A small contrastive audio-text model, trained from scratch.
Training: adamw at rate 0.0017, 6500 steps.
Rows from expert 4 of block 3 of the audio encoder, named by matrix and row number. Rows with one number belong to one neuron. Each number is 128 + 32 x the weight over its row's rms, rounded and kept within 0 to 255. All counts start at 0. Numbers have three digits each. After the name is the row's rms in percent of the matrix's.
# up: expert up (encoder.blocks.3.mlp.up, 8x160x160), inputs 0-79
# down: expert down (encoder.blocks.3.mlp.down, 8x160x160, transposed), outputs 0-79
up.51 098:168106140154132120171149089083111111084098139099137133145150143158112107120118164176137083148103077129084114150080069146123113181084127138159108133156117103156159217138152105185137148119165164128141160165097176040138103137047137116129139132
up.52 095:160103164111141116167159069093099122102108130151110115132136157183115108096088171159111135107086121129097078148064079165093131207071141154166113134126127115208137185156157131150125139149153195117112168165062160054135120119064113145107116093
up.53 091:057145105130146071114029122135092114106156177144140165097121097107070098149097122141133124122172155099125113148155131164143122101164130116097140076070112115166090173127070153105095155164139202084085170137182111120133113110147125172119139174
up.54 133:160095084140155102165132117075133160131085092105111111155096184135154114120149141118061187104177077126133131112166154108068108119145140119107116199155198114073158134096170127140079134033119133138128088132183141128133143119103081149121137086
up.55 099:134109101158105122125138129071111171143103083155110118122104186087118128125105161111078156080164117121105107129132118147105121158143158116157076150131173154072142138065187117137067158033127107084141143104200125144102137123096089163122155102
up.56 098:076136118065085119126131140138119143113164143136063117151121121168118138166146131131066163097153169089164119142154112122169132180092126151149172119087101154135127124140140148105110140162152186146162051173111123112117117118135080122087083097
up.57 100:133142121173107139121086178095137180094143065123197107079145124067155118088108064183159124156158167158157144096160089126117143096143145146083109109149135113127130173149166107128115117099076210134098172116124187108096106123153163119142114099
up.58 090:115156133112177107112087177151111111110155130147164110068132132134116084120147096144113074145161133105121114097141114169128130082105191093127165104119132124175120118125082068124103150084149177117051131097142160179119128112132149190103062101
up.59 079:134099105122098199128102142135180174117178158131167099087143126098100205079135072114086144098156146136142149066141090129120154078164193110115159128136094150121108173108171153144107098128113116163152108094162114069070164091142115152119112107
up.60 096:103089124063083159094127121175176146114130180124091093154123114135089166132160068160116130101119128166111094139130180151145159117144145149143138104135081157105122093089177127154133114211167086115193064109145106082111119074135139122117114169
up.61 114:167096108162148136174127095118144148155116113057116130178142090112131104113158147124136123115093045108107181168131177107119098131158122101169094137163110103052157136111149138137115105095126081124151126100169102144108149143081139110161153112
up.62 100:086140167086070075129160171131087081155121106152173103143123142138107127180127129154114154107162170081130124195198134137134106155155124142140072100114155157143092108099105163094129116156148147138124091160185118135144147154179125109103118116
up.63 107:155120116157134158109150126100137111126142089091123120144081165143135134118125138114109185137132100163135142079131142140089100127125109112113186201149163109120152096178166058115123147063096149119095085118103154160121111106113081167128106085
up.64 097:108092165091098093139202127128093102114140147145095062154125159167121107170157164125116149097107132124144137113093094134123133170065093099136109152112122142151079111170081160129165092159156166117160097134081128100151148134131138131114130093
up.65 102:181103098176151156170114085108140149113130102054108131186099083114133103095139150114153136145070073121128158153130206123120069133167113141156118167144121100065199118136141115136120122113123095124144101127149134152116139138083135127146164115
up.66 120:200110150153159169133114118145157116141116131081134146149112067137141106105151170128204092123085081122129150159061158125073072127090098130125141149134142105124189137187035104112170071155176128129124120149110167158104118142097150118148152119
up.67 087:160133160162072133117112161096146124107079124104108117150130140173158171086131123105154159118178074137182135092128106149082132113079136153101114136193155109128145088128182147142077132056107122177129062088087155129147119126109154183111141113
up.68 099:137100118191105138154101108070125128107108118152176138186167068114075108123145060153108075100130142105118133156134138181100101087125169184134095111062129135095170117074099150185105116132151175122128143137127118056122077077095160118087115166
up.69 085:088124195123135089176120140068131080150077082153087103133143183145147132115128111104117172105191146156170115134112092170120183098063134163126153099194124107126089118128159144115066070108140170154109131110112136052189081130178104133130146187
up.70 101:102061133110138111115106103148141167102154170122116132148152117151117167139176107184119140130145111137098135152163184152159163101198120149135165115104075168094151135111156098156100153161168120155183071113130104085142096066115112139113117152
up.71 103:182136135134124167102131134138108115128101142112153128128111034126116082086159157141197066134107078092116139186080151097086067130093105153122139112120153096152196141145035103127169079177187150135109113148125161155100136137084150113107125128
up.72 089:125072118127129119103097068100172156114111124172071103096117142169153168118141114132157143123150133131100139113102154212141184083163170202094160153114117132098149114095171159168062081110141127169146095142116122088119059121103141162102074116
up.73 092:150065126159108143177101066107134152103147169126111085105148114139104135106150092204133092145184157137070103143144140168109137116148205167101108112136130135139168120080138160196061117170107153144144108104145125048100093066094123162106105155
up.74 100:077094154094107097157222153118115105099162150134103083112144163156133116187149145124088169097110156091144106151116091131097113214083117136139121172113140126142103138127113144114167122164140185122152115159093148118103150129136084127116124104
up.75 103:193097128126153178112129119148147089086133097103139151125109092118148097117161158117193128135081064117120139145057162133081068132120104156117154175111128098146172115179060088123181097145156156113101140153094168158097131145114109114144132117
up.76 099:079123128101077051143144151112104142148131086126132089103114138095134118175178131124058162098161182075162097131206124110120116165192142149143137120110135138096103118112156123110095137116110153119125079118151096128081140172185118129085071078
up.77 077:108090088076100156149149140151140180094141145091133110122172115172093152168161089155076148134170127149140133111112101141151148124165169164087158119132080151136138174116181181154076143173158130130166102120158102096071100104126127134123072143
up.78 103:225148134162186174125115093114158110144151107091113164149127065131124137044138149121201109138079070146100141151118177116138112136172089155131107128118102109106209144165127087120188126108128116125129098123148140179109143130099109136132134118
up.79 105:165078143137110138137147134145093117148092164107164109174120095143122076100139174149217072118133083125123149195087143127080108146099126127132083130110168138123157164121026178129162077147160132125133104151103131132143160119061174089137131132
up.80 083:154119177174081123121112177060183136142090076147137109116143148123137134092069125108172123111139144189132107076153072150147160110121135151041119085195121111109116148120152128128046124086093192166141138072128140090168141132132158169140160093
up.81 103:191086112169157134156140083132156116124142122061092139198125106126137113104154171132185142141088045106125178146096176116088092114158086143143122179126126094087173108146113102139131126093127111114127100122115144164141142131066122147160144118
up.82 086:125124099168113149185069124095162143114126136136133119102147132098126132102148082161163109171138187116117061183146061154078143075116112129063168091161135096163126122122128138161116108130066192133085134117201131097137131141161079145093162146
up.83 102:090146083105100067143113134107117161126133088161128091125109145114155135167163130105063167113154199082146088115215134126098081174159113152137172166132171106125114091150162091111108158092106156130111082139119120142100132157187107141063084078
up.84 110:215152128182122123124095111130136138171134147081123200158146035108115114050120145134189080116074139113093156176143198104126088131156114133137076108103099128117198158137103128110169102140148085123148119124156122146118127157129146084153124106
up.85 101:107079128160116085172090091103058160099143147130129108127168133112110082095130060179148083141171155153082141154158128189114113074141158168111140110132111144081132121125103189165114146156114139077086093168127129077139086140059153109117092128
up.86 099:093130132117076099158125132148092077156123114155168098128099110115126128174130144112085134101143188068125101179196134126131092176153124149122081105108128126149131103103111124117162103190144167125138097142155120141104158163143104124107120106
up.87 093:045073140086075065162142134130079152194158126132143083154096121156119135197148143115095159104160159100154156156133156132115112173131155126142107145089143164130091122070067181112123100154095180142145095178132123105134148119120092123131152114
up.88 088:087133122137077110140107129163086115185124086142138095161138088113107097148124118128167131107162182062119152200214191114145095134173122120144082072079149156163110092080098155128124133180128136134096086122188101140154145128136163061165111122
up.89 097:172145157146084163110091144169144113137118143124184142106142041100135159078142140133157067095105139104088101166106158105110098122101094130151114097099135111196185135135094137094188065215181153143126136132111126141108126152168089105106097115
up.90 106:086148137132092100128158138116108114070155118108090067101164114123142125171160129109074147097141168073147129105168116138163113178130110141181154151114092108112105096170144113149160165120101162119121091163085112133115134165153125106146110086
up.91 104:188095135156141172109141113155162094091143087063114154154116110118129131111162167124177142141106068116135170138058156118088080128129099116160147177137119100095173104202082088128167125130133113119121102144073160171103135111090133134169150097
up.92 090:160120106140147132163133086090105151060109141090144132138148102138124118113147126188141100155110068156108134144098095126119097134086133159174097127189124096154150198149145135175132099128186143114140191161067222050128096157064137130117157178
up.93 099:106139106130085089154087132140095101188128109158150097156127109105099109121152142125147147075141189078122107197199180123136098117182146132136040084109167164177126126071097136098136120163146112133124088122211061149149149163145120091140103086
up.94 093:102094160085123157135184140168152128125145186129127113173132136165108184131167064127131126109156136154123174098103190146156152138112112098124145123150119180090121115103168143143128101209177073130193063096148122073146085062103126095089081175
up.95 103:138128159131128144102192169145137109076135144131131141126135141142130157154128147119153118142108128125136123135062143112124113162062094116185164155137137108160125084206100083106191060171167161132144126133062149143106136128156117125082111111
up.96 088:182145191148143160135105141086132140068133120118180167079133119154155135084132101165197066195113115166079134124123097163137143083107135156111119112138128045208178124117150093139127132104105173161036130106133118136126079128117152178151127105
up.97 115:156092100175138149174107058135136136133124123038095139191136080122134131122141137122160126130082085124123192152138187133096058130149113129166099150154090109052174109116160127148132118107117106130144118149146135147122140141070156121151144110
up.98 114:201120088179159140143111098130156126139139110062105150176107082110134128101143163118148146121079065134108160158130175117101086123149100133169136157135110106063177107143141095136149132094107097118148093133123154155135137150092113120170150078
up.99 113:097129124081073079150136134122091136177100093157137079132107141121103112171144136128067164088179149063134126167207167117127117159202147131112080120102181155162102157057123175111104133138146136122148077130199138141129134130152080120108113102
up.100 101:104124096100097084153180123077125139106141066146084090112094169123134118185148163118035181112179175077162092107190102118102091169148116122120160192133173119122101092124184081115092157082112152127131073155111133141104143160160097153091099069
up.101 114:091123103095095069159135137106098134176102094168126064131096158118120106184140139115083170096168152064143108164212144112123096163184139131123095136120192149153100144061127172111105125132139137133146084120178100141096134124161112115123114094
up.102 092:095123132068135159114160115174128149112139143147133129121163133163093153147151080193087128108107102158116106145124141142172142169093144165142176119135078148118115169108180161111117147197186128082199093147133126082094109139127124110121125151
up.103 095:145157154145122071091065143124132095124099099133129140087129143144126082106100142161144115103145155139133074104098074169139187099107120157101124074133118140155115111110102128117063161092137150162069108115115140160193123101166121187114089098
up.104 104:071116155103067060159137156123122111138124091166128071152136133130112099174146136152080161081174188047144113161195110136137140168158141131123104115097153158154094109078131177125096137172150130140131085140138145164156140142163110143124115104
up.105 078:169079112176142164155098114118143155117134162038137148137155080149092139100159131134175103129078118139136190137101171146112137123133146143178085161128078111102141185142052163144159108136144095149153139142121151103118116117109180084164127173
up.106 097:112154181109101131154125158161110096163086144168168118133124078154131132132124120129136091115121155117118086191112123101121128157102103149133110087093158109207142127119102161108155067191164162139113115131108118136120142149151129082091130132
up.107 118:153084156147138158112138145118116145134074135111139136152104152157138104093142152135193110152121079174162177153091126136078131135079126149081116158108162153146128155148024172112142093119136146135128111161062164124159115116073192095153107091
up.108 083:134136182182092115120110145085130148123113066141159105060137162105165109070076134111211144102150137211120125114185098141144165103151123168096125098180110119110103145152192124136070108083082204160115161109124170070143111148162188121123139099
up.109 100:151151092176146142124156089102135112102160086060123096136114123102158130155138130123093149134115102119116125119183132102125073157190117109177156171162103115066163113142136094153132155105075151114142162152144090171089151079111121134156155102
up.110 083:090135139146160122153024127123073112133166086151124137093098051140099088118149070208171109140133164126111137169103145128115128086116159106155146049099121169146133127122117138132137125178062150153069169150151182121091071150139107126110120158
up.111 094:089144109116145076087100142142087094106132129160112120095109144108073103121111126158206116155167155113159124131114098156160141055124134138067129064103152160144065195111080140097123162134183199106135134130112123127172085113150138192130091104
up.112 114:129061128145135130190103081126122125116123126068081133152139076142138089139161156140159118125097059117123171186109172124094087106125127132173111149134101114072147120142052161152131101157146100128145108164146126135105120152093164102151139149
up.113 100:222159135133145148148065125156131137164122112089142169170124045124123126066134151139220086129077117131117167161102177129114103116163086158121126124102122085125200138180093102111180083159158115137141133140124157161099135132134127109129133107
up.114 093:123112211109104110117131106053098107100086145181053120145153082193145118123114146160113119106115095127081108187096140160119145128068171184066139100150083093142131147128135185135106150157121169126153132167160159108165115154148136102070178140
up.115 102:178177127105134142120058141155151096168101110136186170149089049092135142073133156125182100097117136111097136212180189114129080126166120127122106106101167124163188165117116102094175110153178162142127112111162106147069144140143092121073117082
up.116 105:107100086182123145142139087123151147108172130070086126165151097078151133139144147123130104101089085104127194131136150126126095128142107105204094131155076108049120098144111136167151119124085112109133143125143115169113148153092170099175124112
up.117 117:152088171141122128134136137118106150156044119137136115143118139168143102102156143140196083147154097150122180167093133134134178132078118127089090108086174144180113148109043195124144097135119128167117100187091139128169122132087166094134127127
up.118 102:143163152132111086102072173106125121128077103128145149082139147121157087136110096148155099138168152118147077092124098163155184087094154132082103085123146119171146098108103123103070159095114170152064102106129143166176094115160125187129111085
up.119 106:119145119103099148135117143104140209137125118104087104070118158162150102134162156113082137126223130177104102105115100142074110125120143134122144171128177062139159103139092129108021145100132142137088138132151147147066117074107150208088132089
up.120 103:085149130119066095133119150159126094131156151115130095113151097140157111187156134138081143085129163044127112172144125113148105160134106161167087107114110127133142088116086144100161106218146163109134072132128088123116152183196096100133109113
up.121 119:175114165138114149129130146138125127155065153128152125135118092165142095096148147130205073158128083143131141173067138125098111131090105138099107117120174110169151143160044167100157071168167142156103109155094141146129149138082171072105123147
up.122 099:197095135146160171106101113159134120121102135110112125104119086125129123117149145141171118139119096152124124151069144126089101123108084193127164155111157112162182127205067094105160107135163146130110121155096180159067130148115146133103161104
up.123 112:115085094166131136147140098098136135093135112062107094125120120159143114168147132104085136131131069116136164114148136114086073127130116102158149175156110101081117096154141113145122148081094125126125114158123136151115130128068122122161146112
up.124 107:192130138133159185079139153172153091114114118137130159129079102123139157114130135129161112148096114133127108127060145101101074122099072133142196174147141079155182109194088066088174075169163182119106143146098161170105130129154127132084152106
up.125 102:137168146109110110098060157126131137129111113143141144042145156138141114092097100141132103111170176119119069079116075176158174085106159151093118093121113123186118105105122106109082172103123161157064134084122128155157128113157168193119131082
up.126 097:080090145107053083163136139113105121167148087145167066138133145122123090169134128128080132095160172073125133146227166121146122162200142114138060090097139150158088124079133175117106151154110130134132096088191146148130136164130128120120078103
up.127 092:213133086156178150137110103132133155155096083082122179168093083097104151059119154102137135153119080166103137142145181120074100123149136134107160164159143113115188133118162067100112130082148157120139108124146136137097137103136084165073141072
up.128 117:111123114098094068153122148126110137168111112136140095145113122122120100157139132127087151096177133061126114184205156119126111156207155119108072096124189160157118136039119157111125142134145137119135074104217105138106151128158108110127100105
up.129 090:111099057081142181120100113172157169146142171147112107150143117148127176119180052170133121145114129138090113136126162133185141086161145108137154145070049175121140124126182134129124114148165090115164053107176105111121103084127107147087127156
up.130 111:195153109126173132122084158172165099163113094124136183162084092093127148050132141097152139141116108130139125179116187106083103116169095126124163139126152079141194137151141066096159086149189148138120093121147151157087136127149057144056120079
down.51 118:143092100130183120111137081056078172082169120099135124077162116120139090093143136167144104130116132097109130106081053153114098099068148127064162157111146115134139193107070156177085156117112122115108181100090157101114162142125156131118135114
down.52 118:177081124136162147120158073079096143074146121088122128096166096132153100101150143165167084125069109137104150133082069180099115112076132111097135150163141105111126173133107150200101157095104110143100183132095158089130105157081177131168138132
down.53 098:202160124186170140153082125150127115093108183114135164118147133131119091131062040178107096139092163093073077119140150163132111091131121158127075162106110164135197124173146112105144199113152127128127108140114130132174072162165109108189087131
down.54 122:146113145107111143108132121130129113158109161092156133091127159055046109114099121180103146110139115099071076161140097080121154147163144068150123080160107154182149153138147122159160189188175078056127147116116133135106098124133097091136075178
down.55 091:127113117176196118120145120098086103163135168126124087122125139093049120133112097195119154120107115102072079155176096115111131115138125104123124104147088128188179181140136130185210166182154082073125157144104123110126116163149075070135083167
down.56 108:176127114121170171117210085099117103084133099083141139130150086170169139109165163085168098158098058150118142130092147128123112107103109099138147129176136137092111119124111105156134136107145118122173157091102092094140170157081160158141151118
down.57 095:177150145117114157147100145114142107134092064197119136062130180139132120077102104189056125097139152107081062152097092172152093123049118125122184151173140116165130130113146132113088179179135149120120146158119169146103106166121090096086118136
down.58 093:172156155163145115162130123081141097141119142117135145095186124109102103147077078128123058137085119082055039150114101174134127056143155127130128073150052150169177104164093113156163161126129099046082156134140130095176127155153131120149122136
down.59 086:155134080132118156146145104130170064084131094173078082116146162132125112121128109180077094131061160171078066093126105216155136085096175159114146107122073158164108145142092098146104179167123138073150148133094163166125136176144123158130119153
down.60 088:116103112230129155187122085128166123173129156133142093135129113105084141158106082143085117160132166158106081130132162153115123090133203148147148134128110170121093094187176140164113123130041134068141072157139114101085129146130129104154136139
down.61 109:120163157065138107085112179181174131165127130134160120119082123116117136142115098149114142055174116086121076152132101000121142159136150114091118090118133117175105159154125098050157125171142143111110122144105172212115112160184138144049087114
down.62 103:136065109120171116107169085074107147071155122031144124127129127108151120105192156124188141177144114113157165132094087143087099148091122122131144178153152102147149136092086142132098112106135116151087144143098109094174151137108141145139117098
down.63 096:089124170137111139111147147140170162137107135129098140139146120134097114116066204063082192086162105141121142102100164089152185180182099094170124087117099091097101074115154103123154128188150104116137103110154149106106084098154163153181153236
down.64 123:112113099167149137137161118102115163115140094119112149169147081121151133145157151094129132190131107156138184130067145149134097121117121101176130161166140145077154108102170166172106111090111108148128140108107108058161102093071150123209160118
down.65 095:079163166076103118089110188199167132164143134117148098112109138120087150130080118122118164035189138116117124146132126000125145175156132110104138075122128121156112150146146089063156106183141177112123123143108139198095115122169145134101087117
down.66 124:046156141131091124137077173185167158154189068138138096154117089141148159132105149126131168071187165145175172123134149062133127178162150128124152094094145136112097086111177117072126084143123159151125104150133150164108105083156110150097101078
down.67 088:132121162113054132132185102108126079124099135163151111128101119133147100162126164212111066149129097097091077085131138219178132108150116110130176112141131117116215096167134088166140208143198140082154098122144155139130073092119089159117127158
down.68 067:159088098200165160139104137132100220114166189152145128110114151120086140157101105127142113123161142138103102103161135081091087153130133127164092136112164105109144127211104100147117114155101110118129094114178086082083113152144178061062139173
down.69 095:189113143156045124142142123084047124105070158157146163156101157115116102080137106153122068176115143109144161129132120176106105082137121173110130178137159135154220096143140121149144140089132156158120060150118175127167085120086169155165133062
down.70 091:114089109202112177197122083135175126142127146153157105168148122132088138146097117164075118125134129174088109152142165168136136094183220134144120114113103159087110074184155151145081116151093126092121061148163182057085097107126138125137133112
down.71 099:042165118113137125132096165178170130193175083119137112179138082122139186121145156107163166107200184133186204118112132067101112170162149108122161128080127117077092118127176135084144077138123135153147119129129122142114101095161084140131098077
down.72 080:112123120171123171152121105124090180122119206089167142153131129160073146114141133124143105155092138124145158064143109155134122089166148141168111142091096153155121127220117141139148178110098127110121072124132154082140116121128160154112115116
down.73 070:132074130153153155181163088128109164089128126085189144179115127158096083147141126141111073139086109159106109117146155137148150109142164167135136115040092173153142097186060088118122136127092161115165102117141129089120161122094197104112188145
down.74 119:141100112168166141137175131081097162110145108070100107154186091112160140128166165095142130159125094178138178135101129122117091126074131114136151146178125107051100132077149185146102081105116094134108155144111112082156129140068155133169157136
down.75 100:046184131133086140144093186173188150178174076143140129171116079125162177144100149086127165066201160164177196131125170066127128143157125128144164074095122129082094090107195104081125083139106164173139074136120143141116120113133120146116116099
down.76 100:158121107117152098095164127119117119129100144073133131117129122118129118090177184085142156158133058123170147142084089088096133158087119092137136152163133049122141170104072139136097067143136107160107176141086111102138148126124140142173143144
down.77 076:140111069131101161128161071142145083100188117142119114110176111146155154149110104162124104131074175163094067076114134181138118075137159125164182097122056162124114130148078109165124174156111130067157163124143137102089159150126165167156127135
down.78 098:039160169073102121116114198184135154184155088134132099125099080106111166133114154098117169062206141134164163148126146006110144163148153117117131105126139128098051142139155110064107080157139183146104124154127107148101135153157132154089096125
down.79 121:053149095137145172124097118152164114159201063112135119144138097121109151124151136138138154119172203139159163114114141100119107129159148127159150161124148158113123122119196116122109133090109135143104107135110140112126075095139092136147053067
down.80 083:187132158150100086109117125100094082098119097151143131084132176115138081079098069174078118129159143106096102137151086196115100115065106180114187131141161101150181119132094127155109190139153174143083134162121163155110099125101108146116095094
down.81 103:061154165090086101123098199182164175187134104153151109117105113124097151145081112121090193043164156135149104151122154000140147173147150117141142088121145139110085108118180106090140096174135169128145103129135153181100116145182144183088115116
down.82 080:169112132194114156213089136078119170115153110163124140084148149097126091123071081137059094102146162146078071109202125187125094097160158174159108092113097141142142125177125087173139156120099123092064112110159146102104105133164171134132182115
down.83 104:149109123137132106102157129142099136136085134064145144089157111100118099089169223096149153148142048119150161119068112092080142156120105091159140152154168051128146154110062154114132068161140107159101162157115090105131148137118147159190143175
down.84 100:063153128060128102113097164185161136149157107109147086138116101128129125136149150150133152045169126108149169153125101029123126158118173120108132135098152113136086148108102119082096095155156173163118125175092149171112117113135121154046076099
down.85 069:185112105179150122147066093162109195117137146107173143116079080164104136070147056103102053081100124132112135107147176118126124112139129180162148095058129109127184125184138054116089070139131143127104145083105120129080155094139131128047156125
down.86 103:105120090120160108105154106117115131129132104061145121140125104101143146089184187082167126166158104136209176127086089103078125171127126123129144157176153070133147133072078169126088079097137135157083164145086091105129138096099135155134126119
down.87 108:118124082157134146085188109107116081082142107085111148129120128130157155097153152119187135190120119160169149116050102108117087109090082124165127170172175125137126135129145146151117129087105103158136163086081132077150118120115134159216135110
down.88 081:130134071131179159059131066094146103098162126062141142087119129146117125082176107125162155170104184145149123100131121165126120125116112171140133151116189160123138155103094110140104216054085089153115146103057093105122157123140139160110100081
down.89 099:077158107077127112115122167158111118143153066082143110161112070136193130115171174089151132135166134142217219132119148076104111186129119144105131157108156128102113113078094135080123068109116169176105106157138129131093129081109108151083091100
down.90 110:133131104122140123150199145121103183145076119100150136123139094137167131112166190071163128135126086150153138137123140099100131123085106099102166148186164064094101107087114138160102063120135131149103157130121113080152218141113193152149197146
down.91 103:056174145108085109130115201167156164167142070138134104164115091120135153142091167080097163058206145126173153130136157024131134195145144105131150085119146081084067097121171108075142100168103183132137119168131158172118100135158138133091128108
down.92 092:123095110131157119086131058106105164125146137128146100100186136088119096098151125198180082123114145073091122129106075177148105085110152131090152120097143127137139187113069146175126170134142088124109183095100120127110171150128102115131086122
down.93 102:127108079105176108058133109120111119099162159070184128090112136134118109086170134152163147139133138116165166109092084128062107149101133135104147159132160119145173186110074148126094127101130138149089135160064122113110146142150134148098077081
down.94 097:120097101193105158167126108129148124143154127119153083169125130108099148159087101146057109107107159177090072159142166185134123054125183147171146118126102181124106079160153113166092145130083119060139095154140130117125121111124114126135165094
down.95 104:043113088146131134144134144139115164150160053125112126182136064113188144140141204067124170135195127172179206124127164074100119167128136122161183166130157107036086086090163159114110057121100142169144099144144133103148087098098124129141168123
down.96 080:220122111131104142125149096112120098158115160138182102110145157138151124147076069199115069140093146126051052126127130212141045068116120134120156146165112142131167105198150142171122157151136075136080131115124148110126124166126133112140174114
down.97 114:109181148070108121097121187196182147156132158141159140098079130122102128144085125143117135053177133109104073133144119011135146151144155123095122099126144121169113157142134062074153131146151148102113110119111168205096107149169163156068098099
down.98 107:075173160077104106099116204191165165150144108154143116101101115111101131137068140115104167062176142104136137118142130006123158168150166122099144078127132120133088137124141116056148107185170155123104106152135140187098098138184153148081109150
down.99 112:153079084131190107087195092086091118117135126057116125122113124110106136123173137148183140149117104122129143118079074135100105119107116116139119170170135121154150160152097131174104135112120075135100160138081115091118141156114116143150094110
down.100 105:169100110182156136142196121119113155137108166071126112104136105102084104099160192105130153136118059124114131164096110098091144142123133069170108124153138077127175163105098133156134109164157068143115171137107103100130141138111142107207136187
down.101 113:142095095125169113112169083079099125112119144048117110118135124091108112104159151127165136150137084133151137137083082117075123164090123099128137163176140120136162168136105162150118120116141072140096164120070114088140155158124128116168094123
down.102 098:105117087184158164152142080111172133121170129106124120145151082095095146123130087145087091114089132159100107120109154157126138087149153123147170090138054173101088118129106157195094154162118122049133108117134126089110138152108164136131156115
down.103 113:196157151109129112156143109100092087125109128131129119093120130127165050168117092152140078162086127067083051125131108199145119098101115120127154128139116128169166106108108092140157191125160141099095121148146109131163129139109096169139141135
down.104 105:164088087134162116121198071068068126103139129054116112113108100124143122129165106115173117174083114111118133149109116181124110123090092104149146146153139109125145158099094118184118142101138112109099152140109082071143185161079129160164135149
down.105 087:084163099100087155109121094173149108140171129127131088132128101107153143153132087159131081029162118127090112125143131120138092130122187102127192102088103141138122139164121102133126088136151176097116185101082138142113081127125117089065081084
down.106 094:099125103095150130106148136130081112116162068074140116161136105132164115127187170119155144153176130131188215095083142112106071157088137109123156162123179090114139101109087144082087045107141142167091158137117100131134115088112088132120102084
down.107 129:082143116170127165133117118117134117143194077149124133136123109131132120162131138171076135128152219164100138135082168154142088122151137129189160163086122144104133109139179108140140164117105112115117117103112151116125047091132072108155076099
down.108 087:170121140111064157130119140111119089099115114175137128096139154137158100087127087193077095146129173139099065140125081205110104138049120177099187165148158114155191115080154157143097164136118149149092123162119172174109082144116113123136103090
down.109 101:099135166068115112116142178141159182157074132126148110111128114128118126137085150091130165054164094131166108137116097036116157170097123109079134100155144078124048132089105148086074089163131167126127126160097139171159182170161188148111165158
down.110 074:144121102227133156117114138102147123116127152152105154079160141112096128068090047157124138148109166105089057099070119151152095095137183078167115107116106128144160124169163104145157170156115079062157151114173133133111110135156094081155124174
down.111 105:163129141161139141176083154105095087088102165125151173123134148135102084096042068147111104121117134059073080118137103149158113146141115129143085095072127140191177141129111078084163188128185189106107146138139152114174080132155091105133108150
down.112 116:100190103101130167100108183193201133186180120151157111108113152103120141144094059171113139118126182114110082129104118083179147112127127129127151083127102171147104132156178068094186128136129134094134116048115159163119099129167126125138112095
down.113 099:042166122065121109122131189187139149164165067111127105139096091122141135127122170103138169078202149125159185114121135041117125160156150120100127111099157124116107123127116130056131093153136176137130105154137138153097106131162110175090083109
down.114 087:168120125170101180135135074103086127065124214156140198119111124115112118113115102100137083189072140116120121129156123198156127068148075135168063105132118105140210091166109106159155212105098130147135116117136078074152140106125215176173145144
down.115 097:071135098071132114101128150176122137158125090125144123142101092132143164115168199077133208119206139111196206129119108042088137199124152113110141122104160093124097123091098145071112071152153166174114116166117110152104122113161130146100102091
down.116 097:102165152070129081129146173156175172150100143151129107117083139139142143136091093150102110078140110120117034153137117035149165136119147109127143101172110108147093147143139093108120132154132146115131118124102138225106185182161185161075131098
down.117 128:084117110153124157116091136133122073116199097142122138165128119118105109165118135188117129146137203154122148104078134153145073137168096139163134164096137155129161115133178087131148148099120147117108120122118142122138045076136055100150063078
down.118 125:195136140090125120150140102113100094127132142141149112099132128126159074143130105164145065179096137085062069118161093178157116099142104114133130117142123142181191114108109086144153187134166130087090128151138113153165139127145096160147131141
down.119 106:146130140120097182156191109147138055105104144130122163165120158152113131177099162106117097116088065096058091125157152132164123147181082121163131063143080126147168108142145084155238139155163100113156134075148153101136114111104140147182150157
down.120 105:135124119126158110113147123107093165101145090072171110132114099132175145114199173096170121165140096118177182109133131130095101163089134122091191168164157077095114128070082144136072080072132136166106159137124099112137167097070141187111186087
down.121 123:055157103110126133121080140156144116152205060123136109174127087131134147155136153139132152115189208148175201094112137113143093150161138123145154128089140150097111111106177130085130096111123160159128119122106137145109070084124081124138079071
down.122 098:044178150122091159128094146160167099165163076155124139171110096129153177125113176105118155109177177163165190099139167106143110163176112118129159099072130135073092078127156094127147098146107195148130107141127118125109080075130110124136105065
down.123 105:128162141100119135115144162128172172117092184151128139108132156114085140117033128132104116052099096115079092134148124049141142146132107088106139076176083087123074149168128082101141141174139135109131127109104135171131132172162207161123165162
down.124 102:067145152123098121155106168147157113150128068116130129178149099121154138138144193067122181080210132129171186136143173053107135189162152107137152102090151100051097096095152143074133053132122157148142088141121128154124108106128137121112110104
down.125 123:184162138105103129150140101094111103139119138140125127091145129148171073157122091160148062158092129086051041157134093186136122100127123142109120082144104136189204125123110073153162176141152105074074133143136120134155136122131083131136149139
down.126 097:136097095118158118061188089080095097118160129065125098117098114104138149105150078130186144178121130146128099137115103149092128112113128137158143147167117129151116136122106108168105150117097073125080145126045085085124196143098137135157110151
down.127 090:074144152098124097100095181183136141158098118109134103134128117110107122128150180088112160025231147118133136140118125009128139215166173103116145093081112113126100155135123146062118083187146149121140114164130146171099083106150109145084058133
down.128 111:135093086102183105088159097098087115140134122045127113108097134107103118121174128156178135134142097124132125148097074128100114135114120120112107159144153131160135165133105136166076127095121112159094147142056128095124135147128124145132086125
down.129 082:083112085156161185142152070136146105127161126172143119132145136090083148128091099136107114095092187164104098126136131173123139056126165170194128111140081163111057133198127127167115152158042106052152090134094093095125149166140165109112140142
down.130 106:058130121077118107109101171170122151170137069121141118155106103134132132132134194070131172079207125110188197137110132014131132201138152111092132108078172102115107130104117131055112072141136172157125126166126100149123121112147128135100108141